{"arch": "vit", "model": "image classifier", "dataset": "views of escape-time and Newton fractals", "train_examples": 72500, "image_size": 64, "crop_scale_min": 1, "horizontal_flip": true, "cutout": 0.4, "targets": ["palette"], "num_classes": 7, "norm": "layernorm", "norm_position": "pre", "hidden_act": "gelu", "mlp_ratio": 6, "head_dim": 64, "fused_qkv": false, "bias": "all", "qk_norm": false, "parallel_block": false, "inner_norm": false, "patch_size": [8, 8], "conv_stem": false, "layers": 6, "width": 384, "positions": "learned", "pooling": "class_token", "mixing": "mixup", "label_smoothing": 0.1, "loss": "cross_entropy", "init": "small_normal", "residual_init": "none", "optimizer": "soap", "beta2": 0.99, "learning_rate": 0.0023, "beta1": 0.95, "shampoo_beta": 0.95, "eps": 1e-08, "precondition_frequency": 32, "max_precond_dim": 1024, "one_sided": false, "adamw_lr_other_params": 0.0016, "max_steps": 22200, "batch_size": 128, "epochs": 39.2, "lr_schedule": "wsd", "decay_fraction": 0.2, "final_lr_fraction": 0, "warmup_steps": 2220, "weight_decay": 0.03, "adamw_weight_decay_other_params": 0}
Rows from block 3 of a small image classifier, named by matrix and row number. Rows with one number belong to one neuron. Each number is 500 + 25 x the weight over its row's rms, rounded and kept within 0 to 999. All counts start at 0. Numbers have three digits each. After the name is the row's rms in percent of the matrix's.
After each neuron's rows are labels from the 100 images, of 14976, where the neuron reaches its highest value: "responds to" is what is common among them; "colour at peak" is the nearest of a few named colours to the mean colour under the peak. Only what is clearly more common there than usual is listed. The data: views of escape-time and Newton fractals.
# fc1: MLP up (model.blocks.3.mlp.fc1.weight, 2304x384), inputs 231-307
# fc2: MLP down (model.blocks.3.mlp.fc2.weight, 384x2304, transposed), outputs 231-307

fc1.618 130:499476517529538492464493512477511501499521506484517514497541498501475515437489476497494486476530517465503509515482524505479536502451538528559447501576523540508482492513545471496491512501495507505508470517472538506539560493503506544
fc2.618 124:475436494524519493500530519515494475519488522512514555491505454511441487498514516561488493533485557499519518504470550464490495526484491512539499501487471489494486544543484515475510492482486507524516479526461550508504520500481508459
responds to: cool
colour at peak: grey

fc1.595 121:512498477488506497526463470505486498432500536508505470460500530515447515482546514498520490465491465471519542475477565503511532476476497507507467476497490484481516435514484406545485498498498476470509503505495538495489511489451542511
fc2.595 137:476484492504512506509451514489503507482513507522542510489540504575487519487524493492522492471507458416511498541448522524519488503498531506508440495480465483486465446495476499538453480506512543496507494536462519507487543518500476500
responds to: grey
colour at peak: brown

fc1.724 122:486506450508465468476487510433473475508495489497489505466513556491522503535482488521520477489495525524518479505479505492518517484545503509524507532522571494487496526488508504511553505532462505476498535444461492527503472486561478486
fc2.724 115:503510531516492447525519495472472510537494485492497509482485498505488515494501491532543507533479474472501482496515526541508501503503497519452452495514492527515493550513548514480492485484484514463530493528503494499500531484521483555
responds to: pastel; sine Julia set
colour at peak: grey

fc1.570 111:497472486509515497520537505541480460493519510514481546512516469466487478502476528515499519528523488511471495516530506520524511505480465531473549472500522521507540508536521489533506524511494533494508457479492468470514513482466504516
fc2.570 115:520480497497496478492470522531497490497477488503497506517502535558479476497513607455473499518506519477520494521469494503507519534513553519445499516490447468471502513462516483521515479466505529529525524520466542456495489516488536544
responds to: vivid
colour at peak: green

fc1.488 122:469517477511531507467491500495479498463529480521473507518473497523491500530508500498521474565519468484491463515490493517512479483502467490465509472523468501510516513461463499478505521482490521493510523500521514441478504467508502521
fc2.488 119:509477503483498458471516508477482506475531483519512491539547511539496465470499508484508502504472510510501506502482429480504463470480500491482464473468497491487483525511516509476470558522496507483525503476504494479537510531510443520
responds to: earthy
colour at peak: brown

fc1.361 111:466514521523514509525471545482523501478475473511487476547504495491546462495480490488503505443475500486480540497466492505467458467535490513486548526546498523452506491480494531484508467518550537509514470503538546494491454481512541513
fc2.361 117:492498488494504490482415511508482506513544506509479468465441467518536498466531482554508526456516516504486467465512523512507488562514501511463447518502489509518540482507559474476537506534520507508479487534499508494509481507544476510
responds to: cool
colour at peak: grey

fc1.325 123:484536516489497485451528482524522478509510522499462488495461485514526493495511495526525524538497460484512508509508485503507511501477497535458429526487514490520484512516442498514522538450548509513491493498459449485497498491504483488
fc2.325 124:483515439476543469516469466588530468507535474475456483490492507535501498498492537481511448519486499519457481508483509471498481511493487497473529486497442477499491490504508506511505511506491478528524516486475490520523474451509533505
responds to: earthy
colour at peak: brown

fc1.721 122:496525559518486484514507479500497477503486500507485521511488494518516526496517519473487474494477511514476513463474507511483546500530489499455512509451522485461487522493464526542514488515504502488492511532500527455514534523492507488
fc2.721 111:501497516478510507529540509542468457501496512509522507458525449518559514513502481516501507453518439538516508529501490522474490475457532486488521491499480499544501511528519477550562459484469540510503534489501502501500512487523460486
responds to: warm
colour at peak: red

fc1.303 135:480520528526518497508489510498529528495511501492480483536492483472498479471523515470496508466453532483530512482512470536518540491516475552458527525498535481475524519499463516475532508539540489472530465504546518501515479481511522526
fc2.303 125:510527474495540501521441484497469506497491516496481483452467497503539487496559531525493516499499505471493488479492527518540495510501480477498476467503465487497527508503530476466521506492493501510533463515483473452501493540495477495
responds to: cool
colour at peak: brown

fc1.80 131:513497512477530518437497510489524487519499493491538486560522495491506512486468519552509496555453507474470493428542508493528513494480520485491501522445482508482477501505460526513508521533504504546505478493462526514491477505499476500
fc2.80 128:517519487487436480501521487498488518488499497544450515502492495488549532520507521526522537530561452521486516506500501495502498507467508473543524474515505486491497480467484509503475529476490499524472449514500463499490480499472488534
responds to: pastel; dark
colour at peak: pink

fc1.460 119:503546511504479541518528487528511499508524514499538507535546539512513512495520534458522550510460498467512474520476462511484531516518493459497494523479512480481527513539507480518450477511520511499485474459498473531503511506508525566
fc2.460 120:567494480535490541470549502531504532489480491531537552489507506531498492551538490490472543494548504484484480515490463492487525511501502480507489504506556463483480498461492531491464500522463505480478488482502494463486498487545497522
responds to: dark
colour at peak: brown

fc1.136 096:498540500460495476524465497455473438482491493489503520499453529523505498491469534536537509508488538481509524489484491468514494491502495516486475477466503452428499508492518459507466505508470523498464507498467512478450519492458499506
fc2.136 084:533495501502500527514480494501511525491508473515524510483506471505472458499495502519537473469483503513503484486496512543511477525506450524507535551468504525539448496550515518498484540485474532471471507551474520497519546483489472501
responds to: earthy
colour at peak: brown

fc1.276 125:539513513513470480472493493544473561479474464500532537468490479471508460474517516486480525510491536476487473537492496502494487531499475496520471521542502526484488522539498503523460471477495476538504507524542496435454489507498561500
fc2.276 129:491481517470481507528488465494473484468483508464473521538492546465518521472510552507435485535498449523500532437494495522479480489484496487526502524490509533485493543514478510523502527497562503506479502503476475544477532490519456503
responds to: earthy; dark
colour at peak: brown

fc1.100 137:480536544478513497444501500503547465529542517546475481480488508483532517507505475477490543547502514469522530503483478518518517492438473477522450552470510488481483497462458471467449543482485484497481495555472449443510483507504477489
fc2.100 129:512495518461490471556539517544529457497518531525459485464527499481525473503479552478494509459503509517498494514532484493523516501523486498479458524499460494518466510524487501493505492485498521531491494517451495507520495457516526478
responds to: grey
colour at peak: brown

fc1.451 129:502492489516524497478531477563479508513496479540491480512476501519518494495447518490519469518494528499494536509490485477542509515500530488544527530507524506534449512490483531525482467520512526535486476442500478479517508538505502489
fc2.451 124:498511510504476531463534502561517482493465478434505518465496536520482566530487484536509497542485498467501498498487523497472502529541501489518493497503534436477507475487520503508459490541507476495526503497479503502538460472535473467
responds to: dark
colour at peak: black

fc1.584 123:524464476525510521497505482516541512523504433481452510532517504507511479516510493539485514536525461496446496537497517517464491521529463507484515519488483493469505477493518532527503530513536466545479458503538484520485472507494525538
fc2.584 119:435477513518518474497489541534515473493469516514473520549493457481466537449514506514488493524468490520472488532516504519512494471472498528521503508508494507539529487459478488480457495486509531473507532501563526483524509532501465474
responds to: dark
colour at peak: brown

fc1.427 131:468514495525487468472489533457540482480532492506536530477537536501501464476499494498504537512534524457539516538450482500465526451519540524544460518540482522492487500503527478466490495537517474496523506459448523529586550517520524529
fc2.427 133:497469493538533493488528489494506487531549524503544534488560478519457503509510499518520515532504530452494508511534532495500507527476501499553451526473461533496512546542535498524514496485511490503511482537470532479523494500521516452
responds to: earthy
colour at peak: brown

fc1.49 133:510512496524460494512489520490512497513496473469487459504473500453503496492495476490454521471489481529515516515452542508525514521534545528456472495480494469430502508482494501495536508450504511458505502530497526485519524505504507539
fc2.49 127:526459508495543491510481445491523546490486451486426533492490487495500479520504506485494495490488494506498536540502566495488525514435452493479503530529469488511505514493500478513530535475482469470501466515521486497510511550517515514
responds to: cool; burning ship
colour at peak: black

fc1.526 142:470494549473536522475446399542507509501438484504495519508510501502471518485515500483502486518553503474491525495564516512515527512512473536496441495457485545505503528487539531467504519486477475514517482499531488494491512536500482517
fc2.526 133:477563502496478562484459494494465518495499520500514525489464536529516496462490541488439474484524506464515493499536500545502485468481565469538464510444504507478493547499501521533468498508499502522494484515484491489516506503516513498
responds to: earthy; dark
colour at peak: brown

fc1.728 125:471497481525539444537480530504487542526513471509492495539497479512497479483492508566499473481498507516463490482459491508500490490476507514476523481501517498476475460515515473511520490503474548540517484530493455471496468527496508488
fc2.728 126:501484492509506521497507495481489523526491473494464495503474545501520569512506569510453489493478544456443512503539476486449509516518500504476531525484507489506526511443561482512464472519490522482497549492501519543516498521543495531
responds to: vivid
colour at peak: green

fc1.340 151:511545447480486491493500515524529519522515532446500486527497496505471474480530507529475524487498501498518477492535524524498507488455480496485489503520512491510514448460502481487472495485524502482534495492531475485491495473532514492
fc2.340 224:502496500506488504523466485508521489524502512500497460422505500464465512548476531511449506498471547449504519508503470547480461487479533513518515486536471527533475494469515483500455534498487467477483516541500519499483471512529467503
responds to: grey
colour at peak: brown

fc1.93 138:477494517550534531461502512479519493506523493477460476515489510503547494415477456496530465494530520492537486486515499520462487515504474472469484515477466544472491513484525503471495547507488487506500541451467487543538528527523492487
fc2.93 126:503523527511482490441502520556500521531522531511464515527495487529487446462500495521488476504506519484503462497509496467522538537515552500523453507505445513498527524515482499508478481497533490471476532526517546529490511454499505520
responds to: dark
colour at peak: green

fc1.659 124:514529483496464469446488484497496500519459507501467496492527474492522509485485485503466480479508494483505499489547505481497516515548490503485502495484515497513480547546469453497520509472471524488486528444468537474480488507517493507
fc2.659 125:501567532447498505473456511491492461513510475522482523479494485502551478518492502475507479481478495498498549466485493477510505491574467476549492508537503492488520502529490568490479492516490507504515487506528499450534553534525521504
responds to: warm; grey
colour at peak: grey

fc1.675 131:519517488455497538487524511490467488492525520532502493475462485503484478494481495484487509492523474493502589495522470507527536514478499477502488487554465468486500479457498496560505498510493483529467500497466489506478494486493540527
fc2.675 125:428520517518502504516479479501510451448504479485467471498523503522549513515486488501508499509469470514524530504519498501550485517453455455521435501490533499451514497507475503503502479427483480484479498525483470495531483497528508542
responds to: earthy
colour at peak: brown

fc1.510 109:507532486478498492531519488498525432490498467500495530496531527511494500512466484481488475481502477470480473505496486486491455483494496499468464500499498480520488500475495493472506458495503504513498513563479489449511510477491543480
fc2.510 120:485523445482445509472492487456517528445489539504493448535527490524501540476483507504439451501526470510478486522469467497544514467478529488544500487492519552552483501501501506504500506492521498471464500504521493522487542490508473536
responds to: earthy
colour at peak: brown

fc1.227 117:487521518541533489534480502485481498489483529491488494543492487521441508483517522488519508514572466504510511432512527530475516496524499506500487497533489500506477498497531497494493526489505505536519486489555522496505503471506514480
fc2.227 123:500482499508482472476508520484463510482503518512520481510490510510514537487492523522516527494513521497508418485524511466474492511492487498492519459475521472540467511487515470523510522549430506438491484477498515501515498467488494498
responds to: vivid
colour at peak: red

fc1.125 125:488539474512481425507503544496498471520480481497528486526513485506504525509452531493489487531480516481508473519487476529482529536521507471504535492505505507514486499507543488508527499521519511501488496485473470482531503509513508461
fc2.125 137:500495467478491495522502492506538550521459536455508500584472487510502492505487468505499521508524545510470446460521481452500533484515529476466514526487499506539469493475548484509450534507495535501525546494501503525478514466528457469
responds to: vivid
colour at peak: green

fc1.688 122:494501485514481489502498498449531498499508517519498466506523515487519498482468494509486497486509497500513505544459529479471535503520537499516471489505521508550548520532544515493488513488475482529494505523485534504546545505451524511
fc2.688 119:532450457524504453527517549474509475519552510499502510501517469522478493489466520496465549515501515481478498525489491517514476520493514509516470531470466484498520533500510514478492524495522515556528489540479558490537541503491517481
responds to: earthy
colour at peak: brown

fc1.405 110:491498506513485499517473504524501477494503488503538470501481514507570526515541455481486440491509471529499478538524490513473506483462502552502519486524528504486466472474538477491541514499467484486494476486511508486482469482524478540
fc2.405 109:513481457535477526439532466560523482504486485515478523476480444490474486528475512482516495464465540519450464506518474518483485533539469542537523504491503509519540487483466516539540502512475538505521548494491487499517490464507504533
responds to: warm; tricorn; Mandelbrot set
colour at peak: black

fc1.28 135:518461462498487503489501509499518515516502468483492482535510486500544498528522523553488515556526496517503488540462513517474508465511497474469510515465495479456514527491501526513488470505494478503496472490538470545496487499475570512
fc2.28 124:484459521497497468469466477527539470505483499506472488526517467475511470488518485533475513494480487526465485472501513526541499471497494533485498514481483519520497489456490474468472467505516484491468499519557524488501529477540483499
responds to: dark
colour at peak: brown

fc1.274 134:502536490544460494485486468477483526490498487525489523479519483485506552466497516510497488519494530458504457457503498461456514532491506481497532524466488467462498487485451473466523480491472505543524497486521504542505514507482488491
fc2.274 133:516524480513516475454486474509481457516470507528522483522464520469497531460464520505515501503496515494469461535469478475499506477503497480536489501470517535527505464501474457510467509500501532480493457475477475483516498474472474485
responds to: warm
colour at peak: brown

fc1.134 116:489503530490426477511479562496497493502533445455494589524466494451506490532526507535508493527492488508535521489516467477515495506521529466518524480556455517533458470476498527487505477462547502518471484483522523501499517513499501474
fc2.134 108:482524495468514504493538495483523455493508493483533494512508519527521461516516469473490462517528499482551460479503501503528503498463503514525511503476510521525529510522506470494536530525476504487551502493494501492509491537503501507
responds to: grey
colour at peak: pink; white

fc1.264 122:500502494487516507525485491517462501534519452511530521532508507481507522514539492466486485502495488516483526499501485491451494490545557503536474484467472534511478483516503510504475473557491509515482519559506474483498480485505511478
fc2.264 124:414488496488448501511471511532456487493530493491498523522514522504483509489508501480514466541518463487509520491507504513540489453514514487510471483464487510477505515511534505546480509529478469484506508504542481564455526470481504523
responds to: vivid
colour at peak: cyan

fc1.554 125:486505478479495495524463492480518479495497514490480481517460518490532504445488476497479505516508521495513509450474499558465459525475557489481499558441481487512504441493477527485517488524524511532473499530508500492472478510473503479
fc2.554 129:477529503455509505422549474501541501432534485513502471506511483560522499538498501492478509506510480477504500509487531529485514480519494512515596504474535479516514472487488526505521475518516500483500528479502463500492520513511494499
responds to: earthy
colour at peak: brown

fc1.438 133:516483499514505555529524461517539509498503459433506490515499528520505502510555485491486523509529521504528471537455486493474530475508461487477484539466504481502511506508531498490468481547530508502455470504515492552524507501480548504
fc2.438 132:539476485490502491498503517520522483498514506551508532480489455524491494504538479503487510493509522503506484487503499521468526474477482489526505516491514465500478492465524492505459498498491466506474505512530490471488492496539502504
responds to: dark
colour at peak: brown

fc1.582 133:553477490480517484471528514501472487503517454495459554492527497482455540484515519450536499505477453521529489499550531521429538525473528508476492500470506499528503492509535477519512495497532504516500482517444499492501484527471509520
fc2.582 125:510496535525492516493500466509487501519483475486500514569502530459453511529497489502502519540516546478528508499505518503543482459508458507485490477510495503535498520512491518535497519492465474534535511509491524497493530489444486487
responds to: vivid; Newton basins of five roots
colour at peak: blue

fc1.634 065:529515508513501496468457498484476491526515512464483479519478509526498514521480490487503506488468500454495522494539507515425543501537461526503526519512491538511478453479459502496478538498511523491495509524531477476440509486520522538
fc2.634 054:559466517440533544489459481508502531493511530535520485532547459494496509542462499493516472542519457541521494454503508527438515493518504540528559483477488514536506450455503484534481487503467531501501528502531486510487509512524517496
responds to: grey; Julia set
colour at peak: grey

fc1.672 134:490488506529471531491513489541547515502487479502493510515510483521543538489531503492505520563516456493501493511469492539496540502550504501501484565485543491482482511476523497521443483528528481482503463486500500535514476515511535554
fc2.672 130:539477497557513503498523499536515502497504494516517542493495477522533496476540479536485541509530487496506475505490469495488502483479499457532492542502498494464510479472526489503465502512506436531505490512514502498491467489544511507
responds to: dark
colour at peak: brown

fc1.594 121:519501506511474525501511491486507500493502541467509532485500478490479501499484527470503558516467508528513537524482509474504519484461475491498501527480476497484483482556464508537498528450508493494498497496554502471469501561466508506
fc2.594 127:515541535505541530511490509508507483482501486510473494488526483507472462479517473525497512457491467529539509532526485453487463494530536506492474471542495510498472503526522496498522451491467534491501513479462501450477497472518505489
responds to: dark
colour at peak: brown

fc1.324 132:490519527461495483506522471434479513513478474480515473490541494479487484550486480492498485501502491486518515503478524479503493481468478514504487495518505518522475475549486469519478516478514534527516483508521503487491512537537493484
fc2.324 128:425468499460488508516521470452489462482516472484450545491523492484546474540506519489469495519493516536499498491545512496505496526484469484517493476461503509497494523483492515494538519506466475460482503525486473511500475465514441494
responds to: vivid
colour at peak: green

fc1.214 116:453498499519522482476506525427550467468494522535535466471495491488476492508478502542497483502474512466487526509468496505478522504514498487500426524522504504518523532518498527522485541482511477505498514514487498505507551507484521493
fc2.214 113:530470448486507468535492506470480461506551528490492516493537463526500510498480496467462501492511504492493485523519486504516471483508510481507429520486470480550517534519503497468485502485530509519535506521463509498522516516471505495
responds to: earthy
colour at peak: brown

fc1.241 125:504537544506512525525480498535509499500486494502500507498502497497461494524562548519482565517487482514497505516530505519437509544495496540499523482470506489487523463492504481509517466533475477472516467526450489446463551487556515500
fc2.241 123:502473544509504501516496499508504511522491546507518516524528502486499441473527467467507501504541533540542498473481440477451472500505491486489496502497534518526515410459473501499510498452494503470486452458512483490485531503482483468
responds to: grey
colour at peak: brown

fc1.538 118:451498536461441451492473502451510457446446501439506490478464487507512549499508498518496485505515503477504500494501495521464500531552505525487511466485496511506470510460509458535503557505518545491490478478505544523474502534531485522
fc2.538 116:504519487510465447477517491469479518479449457512555536467471531511489518519488469496518476516521522473523469480500471570454532511494486500490473514483488526573473528513522474499463534525481491484539488500487492502496536500516473468
responds to: pastel
colour at peak: grey

fc1.367 131:488509548488497536468490492541487563541517545490518472501487489503536537477535491508492508514501486500492475523498497526474475502501539498510445506519522473469504497505520530489446491502520456479522485486473476521471490511536492519
fc2.367 124:536503516532494518483526472568493487490501476510490523512490491503544488438545461499481510537549513534474472506489497462492495504460488469495497532497519492478525450488493532492450500524502481516491520486461482559508476475542505519
responds to: dark
colour at peak: black

fc1.60 125:526487517523548481545437531511482493483517507480494511509490487471503509519538471512498533505488487537503470493497491501519479443473504506487485535539492534502470512492502527461472515454499509505489497494501487463487512441494496435
fc2.60 125:472516507486476501543511543460530558511477525524516460496531498528539469489520472511522490483495504470517502484508481480492490491487475464495442494518482491491460511492515514495475487496475550508474522569498443458515497470508492523
responds to: warm
colour at peak: red

fc1.744 126:462543493492515536490471496529502469516537446498506498548482506524525504483502488483525538480502509471536485507464484515477531489524479497508506535505512545450548498543527477438509477508528471484479486491524515504502535469499519496
fc2.744 122:534507471506482500500482537532479496498516495481537516496462511507546512499518499560488498493474511474527499457468452551506529522506502521490490539478475455493515517524522480498505500484480468552449555512519463498498487483521521544
responds to: cool
colour at peak: green

fc1.230 133:502513505526482568481503486524535524512516483478528524526528527512527507539530497489503509541472500473524468512491467531500526500522525471485520542467500475478509507526504491535433480498515481499477455441473470543492473528501532582
fc2.230 127:568497489534506525480533489530510511491474471552527549489496491533538490536545507524464537481530489485500471515486448507506520467497497482522503533501517495462486490452501508512450483510485477516493481514515475472484483492543498533
responds to: dark
colour at peak: brown

fc1.720 133:516499524520476502514507503510523493508500515503475515506473495466471470509446487510470452543508534485491478475539481538526546522521509452467478523518501497518488515475537530538499469487487518484511498497521488481551488489487505477
fc2.720 124:544548486487463503504495515538465505535474478491507485514501478474517514479523507513506529534526468539494527536516540511523514479492565481491508465479495473519479509504544495489501467490516494546449512484505532496498478480488491511
responds to: grey; burning ship
colour at peak: brown

fc1.285 129:495532514512511464526470502497547528512498521544439507451517519475518449541486505548469512477567479454498547509478529531512490463487458462541421486443496479531535498497485515524484510519493520477467556599532527492516505466512505483
fc2.285 113:428486513520498519439467539476492527494492503520498483503501526544524486454523507545544530524518522492492499473517511489474523509462485464585477514525490510490489496484509533511505527482534457534468490499514472490485501516515514498
responds to: earthy
colour at peak: grey

fc1.619 123:481486521460487503495524477489531478474526516452496514510507522514499483478485538521525519529466488510493501437536487480476469500466496524495509506483491522483447505473484517520521496487545469530485516505504492540451499512491456498
fc2.619 123:504537488459437511507460483494491514511477449504491520556488488486483524504515513498540516532509526476522471444519519528520486512475503515526523466473481498486511513501479511496474510474442492484509472500505490503470473495539480473
responds to: pastel
colour at peak: pink